{"train_examples": 245000, "horizontal_flip": false, "tokenizer": "word", "vocab_size": 55, "loss": "softmax", "embed_dim": 384, "encoder_activation": "relu", "text_encoder_activation": "swiglu", "residual_init": "none", "beta2": 0.99, "final_lr_fraction": 0.1}
Rows from block 13 of the image encoder of a small contrastive image-text model, named by matrix and row number. Rows with one number belong to one channel. Each number is 128 + 32 x the weight over its row's rms, rounded and kept within 0 to 255. All counts start at 0.
After each channel's rows are labels from the 100 images, of 14976, where the channel reaches its highest value: "place" is the part of the image that holds the peak. Only what is clearly more common there than usual is listed. The data: made-up road signs on poles.
# sq0: squeeze pointwise conv (encoder.blocks.13.sq.0.weight, 72x288x1x1), inputs 0-287
# e10: expand pointwise conv (encoder.blocks.13.e1.0.weight, 144x72x1x1, transposed), outputs 0-143
# e30: expand 3x3 conv (encoder.blocks.13.e3.0.weight, 144x72x3x3, transposed, each kernel summed), outputs 0-143

sq0.34 [110 114 130 110 109 148 135  82 142  92 126 105 154 114 125 118 136  93 131 133 149 145 122 136 151 152  94 123 125 120 148  56 153 107 126 132 101  91 116 100 118 132 157 130 148 130 122  87 142 154 123 153 128 103 149 139 115 198 153 120 126 139 196 102 136  88 129  90  98 143 159  98 135 132 158 143 112 144  89 131 129 133  88 131 119  80 101 164 146 121  94 118 123  75  90  98 133  94 101 122 110 147 119 114 128 137 103 137 137  73 103 128 164  96 142 163  99 139 141  81 139 104 111  87 131 114 104 133 143  80 137 174  58  97 133 125 129 137  65 108 123 102 125  92 185  76 171 170 106 117  93  90 141  77 124 212 101 137 123  88 162 105 101  90 104 108 186  95 125  83  89  62 146  75 105  62 146 139 171 210 123 138 122 147 137 132 147 151  74 160  81 130  87 164 124 155 107 158 148 130 132 164 121  94 144 180 126  79 102 172  74 152 126 184  70  97 169  83 106 103 110 140 131 145 112 100 152  94 138 159 135 127  81 142 155 123  61 104 156  83  78 199 110 110 144 109  91 167  77  92 168 137 123 118  96 226 138 158 133  88 163  99 243  68  89 120 121 136 197 252 140 123 145 134 135  90 115 133 134  81  70  96 165 122 117 110 117  72]
e10.34 [147 150 148 130  95 150  82 124 171 143 105 138 115  80 187  91  79 144 140  63  93  93 162 113 158 122 132  43 126 137  85 116 173 122  72 152  98 172  79  83 153 132  96 171 166  98 186 116  79 142 118  92 131 111 140 151 148 136 131 147 139 104 118 104  92 120 164 172 172  80 108 129  79 140 135 111 128 112 184  72 156 167 185 115 141 100 154 136 100 118 131 114 108  78 130 117 116 119 117 184 137 136  71 109 188 131 156 103  68 141 134 138 129 133 151  93 154  74  82 151 113  78  95 125 151 109  48 127 187  93  87 155 127 116 160 133 170 143 101  89 151  95 175 133]
e30.34 [113 140 130  85 132 130 147  91 110 139 162 149  78  93 103  91 151  97 148 145 139  87  92 109 139  78 127  83 147  81 159 101  82  89 130  14 136 146 147 140 115  74 127 119  65 124 170 133 122 140 113 132 146  59 113 121 103  90 152 151  72 153 114  99 124  98 109 135  78 147 106 133 101 132 184 119 170 119 123 100 106 129  94 160 107  98  93  68  94  95 101 142 115 131 160 136 115 141 143  89 133 104 106  70 109 135 147 130 144 141  74  97 122  92  98 132 147 110 124 103  98  71 106  90  82 107 120  76  46 116 156 161  56  82 120 130 174  43  98 120 125 123  72 143]
place: top centre

sq0.21 [ 98 159 138  83 124 123 128 105 172 178 134 123 118  87 109  84 107 124 122  97 122 124 152  60  67 133 126 165 104 147 116  97 126 179 113 148 155 107 135 117 115 143 104  86 208 108 108 127 101 160 126  87  96  96  95 134 126 148 156 168 156 133 162 138 135 185 145 117 131 139 156 162 143  52 123 106 166 180 139 123 158 127 114 108 113 163 125 152 114 109 137 138  91  97 111 134 112 132 108 115 176  98 111 139 150 150 139 120 192 138  91 111 220 102 151 131 114 129 106 141 108 147  96  86 133 111 164 133 153  69 118 170 120 152 157 103  80 120  97 108  94  65 129 115 159  61 152 147 107  41 105 174 140 119 126 107 140 111 110  69  96 138 158 148 118  50 108  69  90 151 150 123 140  96  87 158 128  80 117 140 136 144  77 131  68 141 158 112 175  92 102  71 133 145 144 141  90  76 103  90 121 153 181 142 116 146 165  56 118 147  81 137  60  74 138 136  93 150  82 196 129  82 103 151 175 117 153  80 130 160 143 189  67 131 136 162 139  54  89  70  99 150 159 168  98 149 119 115 116 160 136 102  95 181  96 168 113  82 117  57  73 149 143 117 140 158 138 131 125 127 154  71 168  81 164 110 120  71 113 104  92 134 153 147 176 101 141  61]
e10.21 [127 152 156 146 116 141 159 162  91 132 168 115  95 137 143 113 116  92 180 165 110 133 147 177 107 127 174 162  97 147  74 163 132  94 145 163 159 164 130  92 108 118 165 152 109  13 157 177 164 122 102 126 147  99 109  67 118 158 116 168 170 134 141 124 144 149 146  41  73 128 130 138 122 129 164 127 169 113 142  89 133  87 151 115 148 156  94 150 179 157 109 151 154  97  67 153  89 123 189 191 118 143  69 156 145 152 107 160 113 140  75  67 177 155 130 104 127  91  87 108 129 146 147 138  92  94 171 112  83 165 169  55 166 146 147 120 133 129 129 112 147 167 143 147]
e30.21 [149 103  82 101 150 172  75 139 122 148  98  77 145  93 111 108 163 103 165 126 142 122  87 124  92 128 160  43 167 104 117  93  67 180 159  90 128 105 101 114 114  81 159 131 144 121  95  85 113 145  56  96  81 119 117 163 120 149 136 208 150  84 130 123  88 114 146 143 103 127  98  67 129 115 139 119  88 161  82  87 120 166  67 151 151  86 107 112 105 142  72 111 133 112  99 135 107  92 105 165 134 148 131 162 168 153 132 163 115 153 120 178 111 127 139  69 148 116  93 140 147 171 110 186 104  93 160 158  91 151  81 161 102  75 130 123 138 129 219 105 139 162 156 165]
place: bottom right

sq0.44 [179 141 173 133 109 127 166 159 159  53 115 163 145  79 167 197 145 151 107 149 129 160 116 135 170 116 103 113 147 114 134  98 110 117 174 107 101 126 114 110 130 146 140 150  81 171 104  81 108 137 118 130 164 170 173 141 138 132 140  99 120  87 149 143 130 108 139 102 113 157 110 130 139 128 113 117 150 106  96  74 139 107 148 165 163 141 126 152 145 126 121 114 117 133  91 116 127  84 178 125  94 144 127 112 129 151 104 125 160  97 150 146 150 168 115 151 110 118 181  90 149  74 156 112 144 131 123 133 125 169 136 140  79 106 121  83 150 151 151 155  99 141 127 136 163 180 126 149 120 194  20  99 170 134  94  77 141 110 135 106 160  98  96 214 119 132  94 135 175  95 166 122 147 156 167  76 144 109  91 137 116 127 163 155 234 171 133 157 152 144 160 141 202 153  85  59 137 175 116 178 127 116 108  61 160 134  93 178 145  83 141 146 110 120  78 130 128 168 107  89 144 130 147  66 118 205  86 126 145 125 147 139 151 103 149  99 125  76 130 161 117  82 125 171  88 143 107 157 162  52  74 136 124  76 200 156 122 155 122 149 120  29  74 160 128 132 138  69 149  99 146 112 113 134  52  82  60 107 107 135 132 142  92 183 112 103 108 185]
e10.44 [137 173 119 172 121 130 148  90 148  51 176  91  70 150  73  87 106 173 112  99  96 110 146  77  90 171 123  59 106 158 140 137  68 139  72 109  90 111 155 208 146 209 132 124 141 140 154 130  79 145 140 113 116  92 145 125 122 121 101 164 127  68 106 173 136  94  68  88 110  96 130 104 152 115 106  97 121 196 136 191 114  66 141 103 110 109 148 106 108 116 110  71 134  97 150 108 152  89 100 167 139 112 125  88 140 127 177 149  74 157 147  95 129 129 127  85 143 118 132 108  84 140 111 165 146 161  90  57 119 131  81 153 126 159 155 103 140  89 129 138 138 140 128 146]
e30.44 [114 107  87 115 118 129  97 114  86  89 207 109 104  45 126 111 109 125  88  88 138 108  77 133 129 133  32 115 114 115 116 145  46 115 118 112 133 172 100  99 127 129 147  75  81  80 143 167 222 112 114 123  44 134 128 114 128 111 117 119  93 124 150 171  72 103 151 133 144 146 126  49  74 107 117 110 160  89  85 113 164 121 130 116  93 109 114 116 129  59  95 132 152 123 101  84 138  92 102  80 118  82 154 122 140 129 110  67 109 128  79  91 120 127 102 113  76  84 124 132 138 159  93 129 116  99 109 109 111 167 105 144 118 143 104 155 130  99  87 170 120  80 124 137]
place: bottom centre; top right

sq0.63 [145 169 163 142 109 172 124 138 136 108 100 114 185 123 161 141  84  97 116 122  84 131 115 135 122 133 114 103 123 139 160 107  99 105 104 113  98 104 150 103 126 131 121 117  96 103 118 103 119 137 131 115 190 138 119 129  86 163 147  86 128  91 141  63 151  96 108  78 106  97  92 115  73 110 132 106 188 103  71  90  95 106 132 140 123 138 139 179 116  92 152  97 123 125 103  98 127  66 132 122  62 122 108 136 102 129 106 155 146  80 103  86 141 109 122 153 109  87 124  89 107  40 128 126  98 131  85 107 118 106 116 164  77 106 153  92 142 118 120 143 122 105 123 109 158  90 128 123 101 124  96  97 148 155  73 195  96 126 128 109 125  56 105 172  93  91 116 122 180 105 150 134 136 113 118  63 133 158 111 182 126 100 174 246 181  89  90 111 131 181  89 138 113 173 109  87 116 124 151 117  89  78  79  59 110 165 103 212 144 122 160 131  87 156 102  93 157  99 123 116 137 154 130 108  79 140  83 120 200 118 138  81 166 104 128 112 120 129  94  98 102 104 115 135  59  82 114 130 141 101 150 145  53  96 123 210 169 177 108 201 145  62 172  52 150 134  96  74 181 154 138 140 149 107 105 108  80  80 109 130 119 120 127 121  69  90 151 154]
e10.63 [125 136 118 141  79 101 154 146 135 106 149 110  63 115 100 123  85 176 133  78 113  72 198 148 196 155 174 110 186 116 143 108 120 148 175 120 122 110  69 133  63 165 147 136 155 125  97 168 120 138 156 133 124 174 176 150 144 115 123 168 109 106 124 141 133 129 145  66 139 121 158 133 177 125 130  98 124 142 173 120  90 120  94 120 190  82  96 127 161 145 162  96 132 126  71 110 113 165 148 144 143 124 210  72 133 139 186 153 129  79  84 135 158 152 133 124  86  70 151 174 113 162 145  98  83 131  74 149 144 104 150 114  96  71 112 110 152  98 137 121 138  40 147  79]
e30.63 [134 113 147 121 141 145 126  72 107 110 161 156  12 104  81 127 168 174 127 113 127  78 124 139 137 175 109 105 113  83 104 117  78 162 159  85 120 158 102 133  77  97 139  90 103 119 158 182 139 103 117 133 104  84 139 129 109  93 134 137  82 159 119 119 100 122 118 106  44 153  95 169  76  92 133 145 142 134 160 118 165 126 102 137 115  91 143  94 173  81 155 140  85 168 167 116 160 179 150 132 130  94 109  85 151 122 142 132 101 132  70  96 142 109 113 141 127  48 178  70 139 125 105 126 150 100  98  82  85 180 165 162  53 134 141 116 159  64 109 128 105 121  95 154]
place: bottom centre

sq0.36 [112 165 121 137  78 138  96 112 129 139  99  71 149 174 181 133  96 103 123 160 136 157 142  71 135 122 118 128 111 137 165 116  91 129  80  66 130 101 127 114 148 111 110  76 110 145  69 139 105 114 115 109 125 109 143  89 125 168 114  86 119 113 157 169 108 112 114  94  86 104  98 106 109 104  85 126 173 109 109  76 174 103 106 112 113 138 139 147 155 114  85 182 125 128 124 116 111 141 134 133  87 121 142 128 119 129  91 133 100 138 100  61 131 112 104 181 125 108 141 141 133 115 148 144  99 125 125 109  95  99 127 137 118  94 141  81  95 108 135  84  95 154 122 110 182  84 157 118  61 123 116 137 137 183 146 165  51 191 103 121 150 134 130 106 162 127 108 108 218  88 144 184 138  76  48 128 122 195 158 194  92  73 162 191 144 138 116 124 118 168 101 151  78 140 168  93  59  65 103  95  96 113  62 151  90 137  96 162 181 139 160 151 117 101 190 127 139 145 189 104 176 123  93 137 105 118 135  89 189 122  89 164 220  97 114 114 139 163  89  54 136 154 102 104 116 130  83 190 152  93 109 149 133 145 101 125 179 119 101 195  72 134 153  30  76 109  88 111 144 106 103 124 172 162 103 120 153 153 121  97 114 108 127 118  93 133 147 153]
e10.36 [115  69 130 126 120 114  95 101 153 138 141 177 168  99 114  99 151  87 180  74 147 122 177 137 122 147 185 119 135 124 178  89 116 198 168 131  87 109  94 161  89 100 124 162 161 131 143 203 129 136  93 127 154 147 140 111 120 144 104 178 117  80  95 144  75 110 178 142 131 127 116 101 118 165 163  90 107 125 178 170 153 152 139 123 147  91  95 115 152 120 114 112  91 136  27 118 144 128 149 119  95 143 148 145 168 125 160  78 198  71  78 141 175 156 115 119  78 180 134 134 140 157  99 101  99 140 132 135 116  66 186 146 149 119 123 167 174 131 168 142 125  68 137 194]
e30.36 [146  84 132  82 113  79 115  52 120 148 156  71  73 148 133 171 175 129  94 110 112 116 113 124  66 148 123 121 121  82  73 104 122 125 124  76 120 123  76 135  89 107 123 135 143 109 151 186 161 128 134  72 136 104 147 141  78  83 104 106 126 126  55 111 116 106 143  92  42 127 106 147 102  83 149 126 173 138 166 129 132 138  71 106 112 103  81  95 175  77 145 137 127 109 131 172 131 156 143 143 151 127 106  78 167 114 114 144  97 114 138  69 111  56 113 130  90 117 127  75 116 167 114 167 181  87  85 104  82 199 188 119  91 145 136 166 122 103 121 116 112 106  89 119]
place: bottom centre

sq0.14 [135  88 120 134 155 143 141 113 137 146 192  98 137 139  91  96 183 125 184 170  79 131 103 113 167 123 165 139 170  99 110 148 155 129 120 161  80 142  74  94  99 149 146 140  89 124 134 179 160 166 126 127  90  81 138 139 172 147 130 133 104 123 140 132 142 134 112 147 140  79 139 171 137 162 164 133 126 129 162 134 110 101 166 111 150 136 141 131 120 140 166 141 169  70 141 157 183 130  88 102 104 120 110 115 129 144 145 148  88 137 103 108 129 132 163 115 104 147 121 148 116 110 122  95 132  82 156 146 102 140 103 111 140 143 107 196 120 142  98 107 136 119 134 155 153 152  91 142  54 151 169 116 116 124  94 160 117 110  83 130 127  89 141 143 111 160  47  67 145 150 101 142 121  57 110 177 144 117 131  99 111 143  88 110 136  87  88 175 124  75 193 144 122 159 110  73  81 140 109 105 147  92 100 141  93  90 132 150 188 113 151  94 108 104 181 208  80 188 117  75 108 145 117 172 102 162  99 100  83 130 108 122 200  56 104 124 189 132 143  95 110 107 202 133 144 108 142 141 122 150  98 151 127  69 106  99  52 105 146 125  49 150  87  92  14 163 181 117 104  56 131  70  88 111 144  94 155  59 135 128  94 120 137 151 119  78  50 151]
e10.14 [148  98 173  83 177 118 125 124 116 109 121 161 160 152 112 155 139 145 154 161 132 116 100 122  99 183 105 158 192 149 117 149 103 163 146 159 157  70 188 149 199 132 188 167 175 158 143 116 176 147 111 160 101 128 158 142 143 150  84 148 157 167 176 104  68 158 115 169 113 170  95 152 128 138 116 136  99 150  94 144 109  55 170 152 107 158 140 149 145  73  99 137 123  93 188 172 130 154 169  92 181 145 141 129 145 128 168 181 156 187 152 103 151 136 163 121 110 130 208  97 129 138 118  92 181 141 173 182 151 123 145  98 181 120 103  99 159 104 121 189 130 106 122 150]
e30.14 [151 152  79  77  92 152 158 117 107 107 142  93 119 142 146 103 141 136  57  88  51 103 195 141 135  99 138 143 126 118 131 125  29  93 108  62 130  91 104 117 132 107  70  87 184 105 134  91 113  97  73 123 167 117 115 128  91  98  76 108 140 138 123 131  85  80 119  90 119 158 117 116  81 175  99 125 133 112 147 139 140 140 131 108 143 103 133  88  73  98 140 109 180 146  28 142 141  85  91 126  93 154 115  93 123 125 124  75  79  90 165  84 155 125 111 119 122 125  96 119 104 130  42 131 157 131 125 159 119 122 115 140  82 171 139 113 128 119  73 122  91  73 102 134]
place: bottom centre

sq0.62 [ 96 114  86 135 104 123 124 135 103 167 142 108 145 128 119 123 140 110 142 153 115 120 104 128 172 107 161 104 174 151  98 134 130 175  95 153 132 145 114 118 137 102 114 145 103 122 162 126 132 164  99 124 161  91 107 102 130 107  86 122 107 142 137 109 129 132 113 170 130 110 122 115 183 122 120 140  99 122 177 133  96 109 123 108 105 109 157  92 132 114 115 115 131 126 139 146 109 174 144 145 136 128 133 126 152 122 183 139 105 149 117 145 114 115 123 121 121 174  93 136 146 164 128 147 111 136 177 130 154 150 146 108 128 158 112 132 136 103 133 130 143 130 173 222 121 139 163 171  84 115 118 118 110 103 244  85 103  75 118  44 131 189 107  40 145 137 105  64  95 106 109 123 181 126 127 103 121 117  73  66  99 142 152 139  83 178 175 134 152  77  91  90  32 110 140 149 133 136 113  96 167  76 189 146 126 142 138 108  63  92 191 101 135 116 100 147 104 133  77 126 105 147 106  96  87  52 174 136 116 132  40 187 123 103 202 121  65  78 145 146  68 169 129  91 159 186 115 169 193 110 166 127 108 124  42  72 184 135  81  84  96 142 122 171 152 134 113  87  82 152 118 101 208 181  84 172 114 163 161 119  74 138 135 142 120 170 121 138]
e10.62 [161 166 119  47 121 135  79 106 126 142 146 103  96 143 142 150 136  61 157 170 157 170  58 166 114  96  88 142 105  97 145 150  85 124 146 119 148 151 127  86 145 129 108 118 104 105 148 133 155 107 153 100 175 176  81 186 171 146 115 100 171 131 112  72 180 111 143 126 121 172 135 156 110 143 201 190 103 123 171 102 105 121 129 127 125 134 145 149  65 158 149  79 105 158 129 100  94 168 114 110 129 175 159 108  54 154 133 121  75 157 145 146  83  89 161 168 160 152 151 145 158 135  81 107 156  94 186 108 120 147 173 154 127 106 101 177 161 114 105  53 146 167 103 147]
e30.62 [125 121 163 117 173 142  93 126  75 100 140  81 144 163 137 116 105  55 125 184 170 118 123  90  95  11 107 101 159 126 181  91 170 101 115 142 109  68  98 128 117  93  77 139  95 142  96  94  51 102  97  93  99 122 133  95 177 134 163 128 104  92 110 101 139 117  78 154 147 128  82  86 127 126  95 104 121 120  55 116 141 100 153  90 144 101 112 105 103 174  96  88 111  50 123 128 110 106 116 112  71 140 169 130 136 108 149 128 153 149 141 120 136 110 114  91 144 131 140 128  97  90 162 101  91 129 115 203 120 129 119 133 117 131 165  64 113 103  69 128 126 117  69  88]
place: top centre

sq0.32 [135 145 119 156 108 131  99 159 127 130 148 115 154 155 122  96 148  81 143 126 124 181 159 109 123 153 146 125 105 157 141 130 127 189  96 130  80 170 102  73  72 133 155 146 104 129  99  88 135  64 167 132  88 170 114  87 119 162 145 196 151 138 137  96 127 142  88 129 159 122 124 117 115 160 159 165 161 164 153  57 109  63 106  95 131  87 187 116 110 112 163 141  95 132 117 152 133  59 105 136 104  63 141 133 114 188 149 105  44 109  87 163 153 158 121 132 135 192 123 117  97  81 158 148 123 144 208 118 109 101 150 113 133  91 109 184 178 159 100  76 104 111 108 119  99  88 129  89 100 111  59 179 106 132 121 126 155 148  99 161 148 103  89 177 116 171  83  70  83 150  99 128  70 155 124 147 172  96 163 135 107 128 144 116 135  79  79 167  62 126 177 116 194 127 116 112 155 153 124 176 109 111 132 109 130  87 144 149 126 106 140 133 177 141  97 158  80 130  72 152  97 102 152 116 167 115  87 186 143 203 150 114 107 147 124 169 155 125 126 197  72 124 171 180 143 151 129 157 131  84 107  96 136 179 150  88 101  89 149 110 132 143 160 145 117 103 120 123  98  85 104 111 102  85  86  86 137 106 138 125 109 183 139 155  90  36 197 129]
e10.32 [ 89 161 124 128 177 136 115 154 102 155 139  94 144 145  92 164  83 100 151 160 104 137 134 110  62  78  29 152 135 137 135 138 102 185 135 110 133  51 190 168 186 143 149 123  84  89 108 136 101 101 173 137 164 162  74  91 161 132 129 147 126 163 109 166 118 146  87 114 116 139 178  97 134 117  72 150 115 144 169 189 163 112 156  89 121 150 117  68  82 122 127 109  72  95 170 162 157 127  99 114 196  86  92 145 155 193 116 117 101 171 100  78 124 146 114 160 146 116 112  99 129 155 111  66 160 164 149 114 142 104  99 131 161 126 108 148 127 138 122 115  88 174 118  91]
e30.32 [131 130 138  54  30 137 126 144 147 110 166 145 101 110 149 123 140 123   9 113 111 157 144 165 135 103 145 123 128 106 149 133  88  90 107 109 121 135 136 158 145 134 114  97 130 115 159 136 118 173 132  96 125 186 173 129 153 130 125 156  90 144 136 149  69 104 118 153 168 136 118 130 130 132 128 108 176 163 155  92 126 120 117 156 117 114 146 121  70  76 119  93 167 143 131 111 125 119  84  37 130 103 138 127 174 113 144  70 108 113 132 122 172 144 161 120 101 142 166 110 171 118 112 124 153 129  71 160 173 148 139 133 189 131  92  98 156 127 153 133  71 122   0 129]
place: bottom centre

sq0.4 [117 106 121 167 134 166 157 125 163 122 128  55 134 152 105  95  77 126 164 168  86 161 111 118 192 101  88 135 195 142 123 103 136 150 102 167 113 180 113  99 141 134 155 118  87 125 141 108 136 159 120 122 129 107 147 156  85 164 138  76 133 161 129 101 142 128 157 104 139 114 130 126 140 170 201 184 141 109 132 111  88 128  76 144 123 109 191 122  93  70 121  88 146 131 104  99 125  69 150 124  81 116 139 150 102 139 122  93 140  84 124 124 147 140 175 134 113 162 158 126 107  34 124 133 136 140 108 122 138  64 118  82  93 162  88 165 123 121 157 145 123 134 135 127 142  77 132  87 109 155  85 109 126 157  66 185  89 130 102 121 161  86 116 144  99 146 126  54 137 145  92 125  84  87 126 102 139 169 168 143 203  55 155 187 174 115  72 124 114 176 100 159 149 154 126 132  71 135 187 143  86 116 117 114 141 112  78 170  97 179 171  87 105 141 125 109 126 114  48 115 152 131 113  63 122 100 124 109 203 146 162  80 156  99 111 140 144 103 149  97  66 102 142 103 123 110 106 113  94 105 192 184  95 111 140 204 155 138 122 160 125  86 185 120 182  99 135  58 135 156  84 130 126 137  99  66 159 100  74 117  75 152 183 151 101 153 129 132]
e10.4 [111 154 124 112  61 151 115  94 156  96  87 135  90 136 147 173 112 108 161 139 125  90 140 107 158 148 124  38  88  91 118 170 139 182 123  86  61 185 133 142 130 154 133  85 140  52  85 126  89  81 169 161 152 132 134 101 133 133 117 188 105 163 124 103 113 132  99 126 100 148 118 132 170 137 105  86 102 113 135 155 120 119 104 103 118 126 125  89 106 154 165 151 121  76 174 124 141 153 122  86 111 145 135  75 101 130 159  89  88 195  76 180 103 139 154 131 145  50 119 170 144 178 124 130 198 159 132 123 137 136  44  77 191  97 115 144 108 115 161 121 113 138 157  98]
e30.4 [136 147 147 123 132 190 147 102 160 144 156 136  86  93 117 104 182 133 108 166 108  92 161 130 130 143 126  87 164  54 153 115  99  93 104  76 126 126 125 147 112  85  91 147 166 174 186 130  66 129 115 135 126  76 118 135 124  88 151 171 121 136 114 134 115 140  71 131 133 212 111 180 114 114 161 116 155 142 159 116 190 124  86 126 118  83 139  76 104  79 154 141 114 154 121 123 119 170 119 125 147 108 133 105  95  81 137 130 127 155  88  82 160  86  95 143 166 124 112  87 128  78  54 133 122 162  65 111 118 166 189 172  89 121 125  98 191  99  94  92 117 136  57 194]
place: bottom centre

sq0.39 [122 157 153 119 136 132 138 145 127 106 107 140 145  69 117 103 138 138 117 141 134 113 135 107 137 153 149 139 136 133 131  96 133 142 112 112 152 147 147 133 122 141 121 121 162  95 148 100 135 104 151 127 118 126 148 128 139 144 126 158 137 114 106 101 123 164 166 165 154 113 160  98 143 110 129 112 163 136 136  93 115 116 136 157 115 115 117 164 131 111 129  96 110 129 117 109  84 138 122 104 156 127 142 107 143 151 104 162 123 163 110 172 148 138 148 130  78  96 133 129 135 116  99  83 126  84 132 106 126  99  80 134  99 111 163  92 118 107 100 114 156  71 141 152 152 120 132 137 110 117 148  92 121  45  97  95 142 119 151 177  67 134 188 169 171 138 107 103  97 234 132 131 224 104 127 250 114  84 102  88 113  95  74 143 108 115 170  84 120  88 220  76 127  73 128 105  60  77  79 121  83  96 116 182 128 119 136 130 175 172 177 103  76  74 144 161 124 141 124 160 153 133 150 198  55 152 132 158  94 139 145 123 134 122  60 123 162 144 126 119 146  64 238 152  75 165 163 103 150 176 104  78 103 116 117 144 112  89 129  52  72 143 122 112 101 109 157  83 140 148 185  86 155 133 208 120 137  74  55  87 128 114  91 136 176  73  92 180]
e10.39 [125 154 126  77 165 110 105 199 105 118 118 130 139  62 156 142 108  58 132 178 163 152 155 123 150 103 113 108 135 118  81 150 117  79 154 107 151  92 155 140 149 125 108 129  63  92 160 170 179 140  87 117 154 110  89  95 141 131 130  96 128 150  86  93  74 167 118 176  94 113 110  91 111 119 103  69 120 108 120  58 122  87 135 129  71 112 155 111 165 153 156 158 124  91 179 144 160 102 102 162 156 116 124 104 144 147 130 185 191 171 137  85 136 134  86 117 112 130 149  81 176  83 150 111  99 143 114 199 160  96 155 155 141  72 124 148  82 156 160 186 111  75  75 112]
e30.39 [147 126  73  80 120 137  89 136 125 145 132  76  95 126 131 122 103 165 176 111 156 109 146 172  82 118 142  96 143 108  70 150  48 151 117  77  74 115  77 116  97 108 158 117 110 138  80  94 143 101 114 133 120 133 153  89  90 126 130 198  97  90 126 122  68  88 112 146 137 130  95  65 109 114 137 105 105 172 114 137 139 180 102 145 120  88 102  88 106 104  77 107 156  91  87 131 106  89  59 146  66 109 106 108 148 141 160 152 111  78 127  99 112 111 193  80 120 115  74 115 123 171 134 142  66 116 129 132 121 127  72 143 102  52 119 179  90 172 109  99 127  91 134 176]
place: bottom right

sq0.35 [138 112 127 114 161  85  96 113  86 192 157 151 110 153 114 129 139 131 112 119  94  45 118 138 116 140 159  96 113 107 123 206 137  98 136 169 144 116  96 155 139 126 120 114 131 117 131 143  77 109  92 130 129 125 152 103 150  80 132 121 133  94 142 144  81 137 122 128 116 104 108 153 122 144 109 111  47 141 172 146  83 166 146 102 116 131  78  97 132 162 117 130 166 109 164 168 155 197  88 163 110 125 104 135 124 105 178 117  40 176 150 131  68 125  83  78 129 121 108 152 113 146 144 132 138 135 143 143 159 180 134 131 191 135 118 159 121  86 114 134 181 127 145 143 108 161  96 171  65 152 126 143 124 108 176  67 124  53  60  77 157 168 129  73 109 168 118 125 141 124  89 143 131 132 104 119 160  99  64  97 130 153 118  99 108 125 132 170 141 105 136 180  85 152  86 108 139 178 120 120 183  76 134 115 152 111  54 101  83 105 162 132 163 128  42 169  66 168  83 139 111 116  87  72 156 118 164 120 119 129  51 141 181 111 181 127 110  96 154 156  83 129 118  94 158 149 117 132 174 103 105 184  72 115  93  68 171  76 130 139 108  71  64 129 122  91 160  60  86 135 139 120 164 157  84 124 191 143 158 168 140 109  93 159 131 160 139 130]
e10.35 [164 161 158  41 113 159 153 118 119 144 189  63  96 131 147 163 192 162  92 166 165 130 113 123 115 144 138 133 133 178 179 116 154 124  85 149 182 126 133 102 136 146  91 155 176 192 122 146 146 178 107 144  76 135  98 138 103 164 120  86 183 130 181 140 172 144 123 162 180 125 148 140 117 155 142  68 137 117 133 131 103 117 153 154 164 115 134 115 148 145 104 112 143 194 101 105 107 167 117 159 142 159 147  99  84 108 104  49 107 148 173 164 120 140 178 177 135 123 125  83 181 120 133  87  81  84 185 147  98 163 167 151 154 128 122 173 161 110 157 131 183 164 109 159]
e30.35 [135 149 149 151 135 172 113 113 103  98 113  65 124 123 157  84 117 108 130 172 122 117 144 104 129 103 123 157 136 129 123 115 178 134  93 132 169  88 109  78 117 132  74  85 149 114 130 115 108  53  82 106  93 140 151 148 130  94 120  64 160  76 106  96 114  82 107  58 113 156 110 136 126 118 148 139 105  53  93 113 170  75 171  71 109 145 142 118 126 126 123  87 151  98  70 152 152  61 113 102 131 149 187 101 108 128 150 131 100 158 162 109 124 138  59  94 129 100 116 138  65  92 115  90 181 140 128  96 151 126  82 180  93 190 173 126 119  80  63  87  73 109 107 102]
place: top centre; bottom centre